A small audio frame classifier, trained from scratch: norm batchnorm.
Rows from block 5 of a small audio frame classifier, named by matrix and row number. Rows with one number belong to one channel. Each number is 500 + 25 x the weight over its row's rms, rounded and kept within 0 to 999. All counts start at 0. Numbers have three digits each.
After each channel's rows are labels from the 100 clips, of 14976, where the channel reaches its largest size: "lies over" is the class under the peak. Only what is clearly more common there than usual is listed. The data: synthesised sound scenes: up to three everyday sounds over a background. In brackets: how many of the 100.
# filt: filter width-3 conv (model.blocks.5.filt.weight, 384x384x3, each kernel summed), inputs 0-95
# gate: gate width-3 conv (model.blocks.5.gate.weight, 384x384x3, each kernel summed), inputs 0-95
# out: residual pointwise conv (model.blocks.5.out.weight, 384x384x1, transposed), outputs 0-95

filt.76:461516507470524501468490503487457494470481460487516466531503445533517513518529498471505495471541534507490504509514504448501500514496491493543512476479485496472484459493482528447460513530483514533487516499500467487498566459506531489516545489545437483488524480465475498505537476503512499475
gate.76:502489491546494485523502521499499508539498542479491521483544512471474501486496495553507527530500482514511519511443507542501510475533505511451504541514524530513485498498493482517539448461516518474488482447501511467479451599488475501501439504496528484531490491497492511473463562522506501533
out.76:530519551497528481508469548551499507474496526543465515468560571503514531502527547524441531487472507532487518498542496483430554495525517510507500475528541518505513516506502497488533476505517475490515476510474490491513472495485535489515485484503502502465511506503484517517458499519505512485
lies over: church bell (29)

filt.99:517476497551448531461486462520501464493542494460511530473511544509474518517540529477502480507493477496536514540516487482502527441500483516498550501435512465487473532532469478515467515498497537505471497440529494500494498478452493487517521505491523489504513484539482496527538484512465492484
gate.99:532467504448476486488500539504542478489482476465532519515463501516520516502489524518493515491496504518480535500484495493482525490557516510469478486497501483553501484496470522498501490541501510491495483444461538479492513473489476492484498456528515511468436485518518540517454483506502519506
out.99:492497467512491531513514451492467516528523505503482486534490490511513510497476479464547494469504508470485563481574479511483503489513512481495487502479521485526462477483500491492513503511558526531490507496534468507562477506507502468480516475486586504477503491493467517520510495465465531527
lies over: footsteps (35); door slam (27)

filt.58:500534499508476488515513488501498491463532472455507498499480477536523568522471505533500506491504498503486462533467500513473479523495547514486479428515510511514503549496512525511488481496517486518510504517447522545523520512549461475547477502568491525520456494491473497509518509504516511517
gate.58:556522507473534514482483505531487514442492529529488507491477542513462484527537451493511512492516502522494491459518461508464525518475510491500473471444523503510488475511491462502488496469460494537508523493492501479473477490467491505495456524442516528487496513524487484471479507515490487496
out.58:475499494485513513502472468560456494498513512527455489482484512503492445470503512492506507438532517493519516486521522524521489505523547512487498494487475485499474519502515518543510482538528479512515488456477513500498484483512466508474471520512493473497497493498499515506492506498519525464
lies over: hammering (38); melody (30)

filt.114:506511484493484506494497470449524544575477483536525499508538543490540457526481507447502479527497493493451502489515505482560445497504514523450477539522510508479519472481486514499512479490498528471470502473515496433533475483488519490511481495513456476506510488505488500514468485519516512488
gate.114:487474478483519514516515513516508527458455472496500458504449477500459530500463481493527520493509490506524481498558533525503519536479482542475529502503491456510502487533494446531509479454515490500516518503475506542469483475487489516511485506490509518493534502554495522485499520534524480477
out.114:540525502507492490548474526502524504497501499481488473504512474489494520510493436485498465461460483485504511525503542474486513514448512486485510527525533508532538485442526492482538519519490520473496494496473510437521484493500488481470521542521478487493516505484509483542519464497489506482
lies over: hammering (32); coin spinning (32)

filt.287:489516477479493510509498518487475508505487502501514486495518505519523533480537521502475521466520508474486458488475520507492513453494523545514538469510531496507504492535503534491482488482523559516458464482547543491455509477496517526480523474495498505465508483468515490520530522468493542532
gate.287:477441467490473519504520517532516539511468501476480500506513511498500511484495466483469522520497492519524467569513464513532505490536547499493501468480481540503505499533468570488448451515499487545497516446525484518483529514534509510480520438439514498515493465506492541527523517554511494517
out.287:470492467488506543462525491513494525497517511469483452509447547520533525489488504473510495526497505490486469483524490490540503493563587494502474507536528479527546487463478466518489471466509531488472529496542513501488478477474476538468468488461527479518517477510495519549498500484468509540
lies over: church bell (48)

filt.167:512501500505516509490519457510497489508513548474524491457498472517431514491487503537508498498512534463529490493525526495520509487474508543484547494505515510512498505555476508468478509520499495530484519551523491508473482510493504543438503473465528506487513496526492539456494514532480512488
gate.167:491510516444538522502472493461507484480473505513499486451467434530506521507527489487481530514511524513481449490452503487495499468506494521480465475508530502520539583521469512523512482503516500496502435501523531534511493528487468483541456537444553537481513518471505541505426505503481536496
out.167:471515491460537490508510516523455518461488518493471479478493515562477532517476492519466493514505504495460507493532528490495487505501513523540529469518529472510480505456499516509472536485453502483509527540531519482501467496503498545511493483454508507478516509477473480487483530520496559490
lies over: hammering (26)

filt.360:537505521482490538517525519512535596493457481478520478530466519486496498463456520509504506525521523472465485505507507544509511492487515502492547519512571463507516537487499489518520510539490475424513463507473468503499503443526450470487478519496474504522480470517501525476511531501522462480
gate.360:457531487516465505533495485518496497494487483552506489490525517501515514495500494484510503506487500504526466528464499509528490509484489522516453519443506506502525487514494499508502504471511520522547524490541505574437539521489526551511511519528482516490536484479492495493476488527537510512
out.360:513519500493495485497483479503518531442525509515519494481490499460513482495496483460497507511500494500512476535489504525495499503495507491468509503535498514515517529525474514441487455508502489484524487470480474553465511459526457542525521498504467508493531461518523493516503452559502488513
lies over: water drop (25)

filt.247:483494494465491478550560496503484486518482520532490532544488479460519520521517498474494479525551513466494488496518508491490519469506473479501493469491504515488507475464505512506499527478487492462491490501511527527538522520525470500456525523488484492459478501511476505512492499451498475494
gate.247:496471512487463487500535502499487481483491466500468464511463492495515507528538506457496488515526476535492467456488524508506480444504478525467490499488471502507473493493521527481464510450548484456465479437489499448444510497532525495476498516484480476465540458482479537516462512497495534464
out.247:518502532551498542492446488464480493522517496498481512510498500517504471449540470535501494476516470474497467480523487499499489486485550486483540475443474477468512489501488506494506493529458555506534516443527504510502520512518502488494523516486500481493501503472487504519463497499534521507
lies over: laughter (30); howling (25)

filt.239:472502472477526507517465491496486507497497516493522455480533492493461476498495478502492510518531472496468509471523506529504509504533537507531454496508532486519495479452499503539528517499483534486503466546503510461516493489524506447499555474489498488486516450467523504514586494511497542521
gate.239:470491510507546494495493498508495528520462493509509425538499568517506537512495504494491486498519495496522491528528531470493473472515518486516487548529464523505529516438479483545517480529472501497543482462471481546477493470437510435523522476489463487480498493502533484530442462517445465504
out.239:444486467478486510492494483499482512462546532533426506504515500510489531522540459535538464511510540444486489472471470519500524506510512497534478488476518498500529505460523546480517523475553497515503503492470511521506454475480519473478457510480522454468519547468436521479505499526485486475
lies over: whistle (36); doorbell (36)

filt.130:476496486470482526563470463456482544512504515452521489515476495487507476432537513504481482524514460508511506513533506513492496526478515449485580503494491464526517489479469486496464537498505487527501461491502498460496508511480500487530482505509528506494529492469510474465454484508498514469
gate.130:516457456480545509526507488497464502508521495500512505532454457501483493468488501487472517472492454538498491492503489500495455514484515492525536518485483495473493473520434534463555532508476480499495491524509504516505495466510503512536472478572501511517548489498489480490496507476489514548
out.130:474527482512465544483468524512463512471502466516470551450562509488507525494472509514473520500526462490504493479513497518502446514488521484517494529446523489462483508488522484502501493483483513498509510478532501486516477492491500505466524477531487523505480485495515466505493499532498437537
lies over: frog croaking (32)

filt.188:517512482480437506520524458477469505470454509507479478471487475456492504482474497496489455503544532549529513517510504518485526500518477486504487500476537515466511500507516482532457503467461519520466510481455516490509512558490511483522502530520487488458494524488483499474468499457506511479
gate.188:483536533528550498492495438522441481453547511487508537490518480484481498481502470477516500477468468432477491506481463531441529482483494516489478509476506507508504497555520503482507485525485551540529481543553477514514502466504475476548531493472518533487449500512468530511470470516487498465
out.188:529528498492492495517528531497543508528488500489470471483473490473542463473471490490533506491481520474488535494486462503491549512476514511494468495497491469505539540488476507549505527519490470529499546487503542458480513504566488535518508516483458486513490545498501488513489531523517477442
lies over: laser zap (36); barking (26)

filt.280:467456480488523478498528466497492500541478467536495552537481474485499499490552469469424514507477518492513491480503482462522499495474498491537489462453521560555481507508548488485537501491494510486518511489500507503488474499496480540498552503537532484496520510496529494489482401517469472481
gate.280:495472462476534545473501495503474462501518471497473467506532475477495510493538524512467497515471510509518527530559486513491483515478462501497500518455488481514501530538469423465521511507447503504499476475503561525487525458521495522474535522499473483505508485522474527472475504480467479495
out.280:537492492486526539510527482508490527491491469513543545477495534489494426494525486530469501516484493497498482506473470483542515489497489487491469566505548522491471501467496530479457476474483539463469525516446510512528481545511519490496487494529510455474506504518530484499471511502487490491
lies over: frog croaking (36)

filt.292:541523539536529521523504490487471481461495457517507524524465524491493499489498534495493514513496518515484549487501525524527493497505496503496475529480512510532463505522536487489513524490514496467502462520499494457463498519485513530542534487474512474481473537504548515550545518503533512518
gate.292:491526536550482537547534510509517503469548481499486507498463500503516514492503554502487497503525508498542505489483479515497485468496471498538463475458492514522502504533486481520511537436515494506525494494504487490462496525503517516497478454503509492475528487454531475541517526480520493528
out.292:461464513533508483466534490498491463499515519501489530516505506482539535549532485470439512497535452472538470476511475552481517487528504490476536503473545488479509530487513505502498515507477521536464481493515508500565496513523483511524475510492493467486469471514481471514525510506550496553
lies over: hammering (31)

filt.339:509484542536521513484503526491480529515564506497514477425516531501460480517498535454535486519507459462470457484491489525482513543509479516514507437484510519515563502548473494556559512507468546507486485500474516579484510498542485480530481512491479511505476530488526482468510484514481499486
gate.339:522530484480465554547493475507502488504465487511523440533538501511467497494526534505470514465517470559492531523477493481472487477537497521481510534508500505497482501500501540491470482508478495513508453503463510456490524553453527519464501493496455504475518493459499505478490484475465471536
out.339:489478500471499585520518506502468499457498537484459514516529512524526490491530486496507458518518523509525459495457487505492500494483482472514538476546481453549513546490503526483521467517487527450492492493493490471540500539497532476486515501481552499527504504546491477498515493488475550483
lies over: footsteps (28); ball bouncing (26)

filt.94:465555487508442494534538488483535495548505498488500499485482532513468505501499493519467458486481478497509481486471463446496485498468529479492520538508455483471504531480539505481524481480513495487484508498535568531517451506531483513531499545535548494512513505463471506547485527520536501533
gate.94:484526499511501491494532496517519556485538477503473496489522493459492512507464513489499461502522500478498495479504489490476514534476485462511556494495489512456532509534481534498500520484445511467525504496478516485472497485496465456515500521478508480481543499531490500456465523506491486477
out.94:507502467494558473514538508499494488506508464515517515514515454516483544513476563478464485513490479444515447461508512494467489523486525475512558519528460489474512506497509472518488530519475542499498535488521531501522523544513471453514492460533514522492484489502492488519463509535516496507
lies over: water drop (25)

filt.258:500494506492498487503507516487502479505519504463481497510543500540498487522500526488537532467489459504486518501479494492493450528508520488516460492512485483484512470464497480475542500478532500494541482484502498465480523487488508468557504507506472537507477485533492518473493509506510504506
gate.258:503466509458477517519489485489544508480534485499471506484461520472502489469482503475482485497565553459482517480497456530486511475502501481492523508507514516464535509511501487502470529551518479478484485508478466530515497531480501478499465542535496482537525476483512520467507499519486498462
out.258:451458464557473477482477511519518497471502472508476501487523431446473464487483452473480524538487533490535502481529498492485500462521469500491497531487503472496482503491500497496460516499554501543470503537497510460461495515502486481496475547502523530512466486517521531461494509507518486441
lies over: footsteps (41)

filt.32:535521481510448449496470516480432552501540491502504493545502516492512541530505512531517505549509510529520506490540499494482489479496509481471524502514497481510502512525512479496504520480481498503507518466481505504500535477502497448504523485498491520482482489510482521523532545501488474533
gate.32:479496497507495473457463520484502503483499533511508504540489497517490518502488534465483537521571504504493502489493485499486462536541522491467511541511487478491507499480508513488507507500498502490511496496477518504460560539467504496517439536473486558501482489461480492462467504500489477472
out.32:541521486475491475457505490474478535481495481537540490478456529538534470504493508544515533513500524546527458523521528522472495531506474536487501557463516512496484502493493464472488445513542481547515480516518556511507487479500506512522476514492463517471524487520484488499496504520548483541
lies over: thunder (37); explosion (34)

filt.110:483520529555515525479522471478485489530495471476501496541568520520465475494521468446496500484471494518561503511528562522494488492507475464501489499510469496488544493475481523533475512486494526481530505510523527494502500491522493487449473529490492464476523481516481471469488505478511491483
gate.110:464470446483572530528502488494519491482504516529452522515510478531508509558511453484507520465502514466523479501492510535488493523488517502525511523490518494513503485508472480481501475498546499540516538483538538561482512487535492505516535520500472493515499585472464497497477539495501495511
out.110:477502431517503487523511534501477466472487496485502505492505517502501522517499514501484449496496509464489505501478555550504515491543511509529537499489527485507525568498500498480538535524464499469497494481526472551542501472533488488553494545464515482496483496503484534516518517497495464566
lies over: frog croaking (31)

filt.285:507529486499481499543493501496481491485499517530494551553495458496506478483515497500486527468498454488508507509513498543480535471527548504463493503477524507489528483515492501485504512544489533497516544503481532461498527493494507533500522496472499519559488526481497459520541502524525527481
gate.285:462505490478485505514522477465495500532559509490507522553498508491483520488532529488467500479502489533489460482496470503521486481464557485526497451492513484528494499507455481497503493468511475481497517526500548491505508511506534537502482541471490497490505516490477474485517444569495516529
out.285:529503497489462494477488495490515444559537574524487476515515459499468458508483510493488546497513490489529482519487516508481484528467481491492576495484468495485490488493475493501523499562457503497524494498482563485489492486468492497496468492492513513533482487486518536506498462478487506507
lies over: whistle (29)

filt.10:507458533546479495531428511531495490537495436485485466532537489464513519521505484510464506471509486515534471483484479494523476511488521511492455507503460483541529506473534528511530481534510510510498455461484504514494533526497559468505486493510511484495474518479533515516517489504518499529
gate.10:463521524491499476508539496496506480507470538532463470509479452543505466442531475495486481498500560490519504509518502536504526514507481567485474510468498502549515482565511490513459510517480503470488518507494475537512523495509491528510516503514489466475473486523530512505509471471495479515
out.10:472505515465511504474527487493468520493499470525508533463526465544491522526491495528487488520496524461530531511499488507489497480512524482560531464516497508457471524447488502489463480519533562478523523511501504476531469507534470506532485525472548454478467465502477563456507488476512470493
lies over: footsteps (31)

filt.140:521493479520503507528508463503503516474525533512497494520523533499549488541487534509462509511525479508494496485461490502555460475509516535471495509462509472525503509501474507532494476436478506513460499467477489460471510527500524501461479481493491457521512496503470486501465516494489479454
gate.140:436524518497532494521472477512518540474487495506498485541527512550483547491516522491505510473487501499500489528490549475528501512512521511462495521538523483461517534490485492518462492505556481492500515473534512526526467490481485497526480483485507531508436512542458494469485544519518522482
out.140:499456479519480486534512500535510501467533517483519516466496488474500506457513497503500505467507503523490467469521479541464510505485512501487484457496557498524545502550532502487518528518519480526498498487461503479481520528467506468473477537536530542503515514496556460514494526513494487501
lies over: laser zap (28); barking (27)

filt.317:510494527477523494495498478525478513542508478519543463497521519497483498498519510427516504473481491480518475458492477462489473492513506489515509559526528497500498541511497484493464449501483500528479445498538492470491443497494488462533516484478479517468556499466495467520515546523490535520
gate.317:480497499422463500506497503455525474499507488480506517482502473511501507497488461513496495492506507481470483498485496487513493509518478480512484455446497488467502513465499549540502551532471488497450481492516528507539510463513508475482507505501476512453502482497508532518519497475537476510
out.317:477474498556493518488495497497527471518543489522513513508479505485462488487506509534513528540461464496501494516503495477533497486495475482526492507484507480531498484497509491461508513521509470555451530497508474465484568476525501472492494508516473479526489501491523511465456470492500446502
lies over: laughter (34); creak (32)

filt.48:479458484483526493473440464493491501497503468503483521520482492474472522493500538504523513492476471502466522518467488536506494539512516484529510484532490463529520465433466482493519469509514516539467496529513517543487533517470524464501492535524515506479484482505532522472482519505506505455
gate.48:503487493502487507505553513514498498486515518451496496526485537522502539510497525478466482472537552493474509527515544501481434493502533508531551494520523438491492497528472516553511474530539475458467464496489526465460515473478539507455443503495458512521501488524502494488477498516489494507
out.48:455522533496461488477502464505519486508501503500512517519519492522478523431483502486474500561514557466504530555534479474506520507494482485500518507497525493521497543499453523452512513499458469532439480447506499470442487521501524499503494514527468522502497479466504515426502471487494477475
lies over: thunder (43); car passing (35)

filt.223:539518532456498545536538474486533579514525496502492503495557466464474466488489488482473539535498506522511449518475517526493504513507482493470471533522532501459528498526478515534517455500545496506533495485522509530515482535515486537512485499494482499523477482492489482553515537494527504472
gate.223:463510556528532536509553532489543470540460530499515485532489478470460523518504481537492525510508504479471483479495493509474510481558498510455484470516488493462486519497519520494515513486508532533489523486494499492480478512519510518494535490471515490524514528483515506508496519524542515528
out.223:450496461501546506493527475508496518528494526504495523520505503533480476490519509476483535463507519552526466439537481474501493478487512515492498511495474523459482490501533509505507525509500479496503491505529473474536471499488466494489499479517415492512540496473502512481490524480500495523
lies over: church bell (30)

filt.131:492491506491482506477477510484483504485492482519536454530519526527499508429491460525460513468461516527471487472477492516470516493515524527499514497517544537492504498492503448481472482506481506499482458498468488469456526502507480495525507492470506487521503497521506485573488546464526495506
gate.131:520512532488478487504507485500454480523454500465518517521518485496516460464516514496506511509505518512471473528492499494462490509513466512468498495481523490489519495549498531510519515493500504447514445495503470468483454510483459495507529485473502474511508480554465482536526491472507509485
out.131:451536495531517490424484490530481517504532498523509506489543505509495516489516510507473536488462511498492487507522514552553475509450457492517514498505492495520511516498483521532494549493466529558460531498513510502499484531487476517539492518496524505515483475515504492551489481504502501506
lies over: church bell (41); ball bouncing (32)

filt.228:502495529493490490489514498495508516495478487479535521545487498517525523462529511469488508504535417520518509517466478487522496523488508486509480506519508453521495472511523505557535475505505495503533487517523513500490521494489559500495523449549512541499521465498532460512473510466500499567
gate.228:478497466510504467508519505477468496501462494554513487506515458517492469497493503496478552530531514501497482533490472517501489489532489477526517534489489512469445501517506507506493505468483531487543494511475526450485505500508447542496491491502509473505489449514476482506520496493514492484
out.228:507509500473490520479506469476510517511530491505474519498516518500482466520512490503511473472488486541475478538486453498550492519504496542551510541501435415519526495474508511539525488489530531475515506510499517515515482501503473454491490524517463575537542486500517484501487498492477468524
lies over: frog croaking (95)

filt.346:514490472512519520509516518497521486511493500500476510503499507508554536507496488480489532435515484549484479511450521515558485517456492503485527492501522519520529511501515499507497482500461533507504540535584479494474505520479528482538526482479516568491490449448478530467509482482494478540
gate.346:489527505525532514532544517499482492457476539495484515537504513506473560503471482486461558524505527480531485483493490549501477512521466462499463496530538527512492492541515505478455504514487537489535533491491575500510539500524480525524492489528502507479493551543498510469542509448524510473
out.346:505513521525513504540468504514483535478485473525489478491492481545499468485486525457478474524496458483440445503522495493491517466495476509463537487474497426488470485466445487497508500534528512513543500525503547480523531511480528482467479550490543454493532473470504484508512487537513502489
lies over: frog croaking (47)

filt.356:475493462526514497459543466496509441480453506504507533534485486501519448513496469527523517545477526467542536520501498542518460456518498518480509502500515556481472497512485537480491496477526475499490484470508463512450504484460515496486474515527489496501468517484499560482492504431510500498
gate.356:469500479470495480471520487511506515516482485490518477496510535527481484480494488474511516466482509496517516542488517502476511496474436493477470532536511512504496521492496512459518519522540478508503454499522543518533510468475455473528441506507519509502460482497526512486454486480493518483
out.356:507539507494479443468489527513496432486502552493457498480533528499502534528527507493542476495513501536501473508507482515518499517537458562515496487461504482515499494484483524408482509527544481469473485491495526513475521505500525503483495488518473486510495513506544504471530515457485502486
lies over: laser zap (30)

filt.289:468481522458462498492503509537504491515507499521483539487492469489497503517495505462486496505482515487513547506486510514477530509503519483461481481535521494492512483481532486493517468492485528526556491470511495490493511494483550472483475544509484528489479532477494484459524514471532482544
gate.289:465489525512510523467465506543492484544517534491511489516490500520526505477550511505494498541498553475477500496500513552458541468478462515526530470480501533490463502504508506505508499512553465487491529504495506529465487507521488493480506509488494522475528532563506527451482483477508485479
out.289:502506506497525473522492446489469473463540514484464506505482472484503534473488502486519545502519468539482496527499450474514497520475499499467472539547471474491531502506514529498497495497496519500510492475518528477494515531496553482499532496494490438515534524458473490505505546494475517547
lies over: coin spinning (39)

filt.345:497476526488457466512483505490546494496500506488469506455512520552521489505530470498468518481440490529474527505482470477528487504507496502501472532487493456525534517527503499487525459507489480545438454446528485548464465484524487492545514509451504496521524533491468500519499498509529458532
gate.345:477531530503493490513486509498498477491511491497448491547517490449463525490521508480481497488500485512485470509523520504513509504503500444508451514507477508496504524472504435474508454522519500534510489510488524495523482487545469540503502510548493491475544496489486511527482519536511530486
out.345:451521522469481493500470545499486540478522467491518539497510541492551473508463469496489522472509516527486500528489457545524481457483493490537482514478457502568529516497478500525531488527502501505495510496531512538522479538492552435481503494526498528524513515506556485481469478487531488478
lies over: frog croaking (51)

filt.127:526462547520510506515521493510505511521505525484523482478484550458532461466532491460435519553520522521499485531473510475523488534475504499508488505453542512515467567496467497475504545505471523477491467476549465477543547476477501506517512524485543486507553522496491475528547465516462544538
gate.127:487510505503475525498519518513526486476511520489507483488470443496452531467484452485465483509534487499505474495433501478524517477519537477489516457464491454508509522517456535532532509493460492506539518454458488492493541474461480525526474518490556486468477462508560474482504446479493544508
out.127:493525433504519471495536531472486514480511518510537502479518516498497501477495490493450526517491559507551459459496480501507516510497507495501498503471508527477489504446510504496518518474485491534509516533499503478533468466507486478497479483534492495490504492436494504463511477500523510486
lies over: footsteps (31)

filt.341:525475538498463570518521488535511502489548505490534535518512494483480493556507506507539486505494498510486475500506516509511569525467538510479541499532538476486506511459499522489524478527544532472518497496507503477486506502480547547526520514455486524485489512480485495481531483487499505529
gate.341:502530507462503485526525466464518455487495472502489502521515480480475479536542502496457517496464542516523517531511493490511500514538441483508517516524528480514470505481532468539507435515412536539495486494501519541502553493518508503508496519492481506479541522514490520529503506509502504497
out.341:492474493539466451511472521511487531531532520528506512485478487508504482503484493540486535497498507451467502507491530518497500527511502499520543460491483507466502500515457499507508462527479512459496509519501491498503527505540483512469500504511494472481497489529480486502524461529483533507
lies over: frog croaking (35); sawing (33)

filt.16:459501497441477508497530528529515518500515492469502468486503491464474532477458488472471477487511477499478508502480501492502533465452503508512477507490455493508466517538500440517484493460490505524531516502498532506536507510466452478509481556509464496522476486483467504502486492527510550511
gate.16:513514543466518513496480503535488513554552437481498482506512473492497538476480519509489543473485505478511487510530494467457485559530488492540503499493453500487494493457494491498487486514499531532493511526536460525523533502503489522521475465486534501507522503511522475484467498492541504508
out.16:471509476483503492555489518518535496520522442465488479501550488503498508459425494517505540532491464497529488515498477449488501564472511488509532540482508507484503484471484472513498532495497470488503508505537493553561542516482480518515548509451497518495506501494494493491478473512524499475
lies over: laser zap (37); barking (27)

filt.241:515495520470507483512484459485511503514504579523505509511487502485492500534487476453518522525507494477498549496511502502529474528486545517428477467555494517474489453511532527486494509508492487513487495425468470494515497513490541469451518511526510511536452506494509436518509504504463502492
gate.241:533480498528506479526486470503526511497534505488476495526482504520490502504460523537508511519500501505521500534493509533510532503476492510506470492480484542487456486489471504486433517536512489454503533527467496571495478485503516491534528489502554500500484480554498562462493485483525513524
out.241:469471515531528507497492482483472514465501485493500479524478503480451499441520472455464497497445497531510490455534477490523485526499488492471513523479502511497457473510493526492473514505514523509504485467446533504528492475484521488487512533472472545513505497483501470538515514511481485523
lies over: coin spinning (73)

filt.145:529489461473501498525476468503467510479499481516489469532500501443461460494496504477473503521560490507481503486534565508490506520486491563463483491484485516519515481480471478485442504498502506484521491486490557533466517468482494433563530505501504537478511453493452496500584476543478485497
gate.145:489478513504501492509491486493460545495506496528526498495488512493510500447528456528519495480486538503484526519490489445503469466491496527528486510482421504512504517470496507509525513514499477514492467492498479479498479500515517491503539477478486519479487515465487514518460487491521482516
out.145:474499495506502471517474469525485517502447541542489501504513479544506509504495494514533441490487489485473488529537526442483492520468506526515498523495501496525513493504537490489504529502526497525522505565493512540454491508496515490512548480479490487490502491494490547486483500489497490502
lies over: whistle (39)

filt.40:514510479543560513435452465485452487508477502459511500478493503537524506504504523458465503490483459493505528492513548518517487485530486513556521474482519472507475517511492498475537484526426453479474510540507527492526488460476505491510522491482517498520527517513465516505437488488472551518
gate.40:471500504451499497583503508483480509497504508502508505491474505487444516500550487524458504503550520526507511524506496483468493506463515528493458513519491511501484508524484504500518535504487506525506483494523442491492511522502534536508476501488534456484496500494500527528484464521486486513
out.40:484514564540483464482533514533491450512500504507487467529497501496453477484534521453472501481489477513476530528515555513491542513522475499517480485537530495483520501458512505503479503466489512549475488542506463503519504511471540523463511524491517529515508488462513466495466525521505510482
lies over: hammering (42)

filt.74:480473458501468454513506470472541532509471464455513499494502481485541478528491501489470512510454450542506467461478506532488527533446535492493489501509488501490494465499438486512457473465486479487521511496475517452464533464531531539510533488498512527471487525519527564466506514474489475474
gate.74:529492500503512501497479500454495468497470501519469494487466504537514520478455508500509502550532512478525474513441500551493479523506540495541534495510476547507468501539523474458500522498484468522471491522520479558469516526530536510516496514484532526482529508524522479514484489514503532493
out.74:484487496501475467491508496532482495503501469505508534483511481463551509464506547501527496498531493542505488474468504511486519512502497492476520488475506538523509460522513516482522516473505505486514525512512496488468529475522484503486533510495524509488516468456520517523522516458514550510
lies over: coin spinning (42); laughter (32)

filt.34:502488480523517497488564486470480531499515490505477467497494497456444463493468506514551533469489456519534534491493537500504465498504490526514550480505493508477487476476493508506508484492517484519531481524531493508507492528493487525521478561507550502580505480489447472525505488471489518510
gate.34:486487451562512478516506514471512494499474494519556467532479511491469519472487499456505472494519488492495448487446471522523482540491472507428486514545499515546507520536516513507506504550461559461484428496470486498482561505490468495502525495485468492509489479497509510516462443482465489515
out.34:529463499478551486508465487516440510481479471480469498470489531491529493490467505487495504497503547505507499470511529454481506522468501585514501524477540490482537549499516468494489464469520485539474523456505535472496473529526531489491467501473475498500503494509468495479465498464510544464
lies over: footsteps (33)

filt.217:512467493525538476474519470483477498503491493487528507524494537442501492525511520479491475517499491469467525488498485552544511540552516516522489489490456520471525502493504550513510479489487518491454503479511506524515482506476474508461484497529496490488478464458472473447499503502498503491
gate.217:506497532532533518472503482493530503504514476478475505532494498441476463501495467521460509547561505514484458502517501500554507508559508505522486492441537528527496508517500533499493521486539470487476482521537513475480526500510490507471460513535497475477518480487467487478484481480494529509
out.217:533478469498458526479531525509469433493486492541477482516534497538489538531564512490506527460478493471488508513491552521528497496535512446507491486467455490492481459491478456512483504474481499482528471481473487462468517502541486507546518472493467535575454474507533525549512515493505498497
lies over: coin spinning (35)

filt.5:511534462459513432519461506483514487484482546520509550485511503502509509483527508556476490502506513493504484509491507525500478465506476525492452510496485497477478500497547523510458515469488493507524528474478498490494517549558520476503547498478453474463502508499497535482551503475536494509
gate.5:461457526463518473495546466495517478489504528495468493510516500540510519470470531499463489460521487510471484518453505536544469501439525505515452500513501463477558501493500534496505499501509494489468510526500507543495509512495539472518493513475522493516519471507513491473509498477501520441
out.5:484515520465519529469473476457505514485522471515468490535519519516476474531528517506475543553539486530479478518499477527481507485539492492521435502484466536508487526481566507513455496490495483518514459530502502496544514441513514507494511500496495531470513490487496487469503480502533455498
lies over: thunder (45); footsteps (35)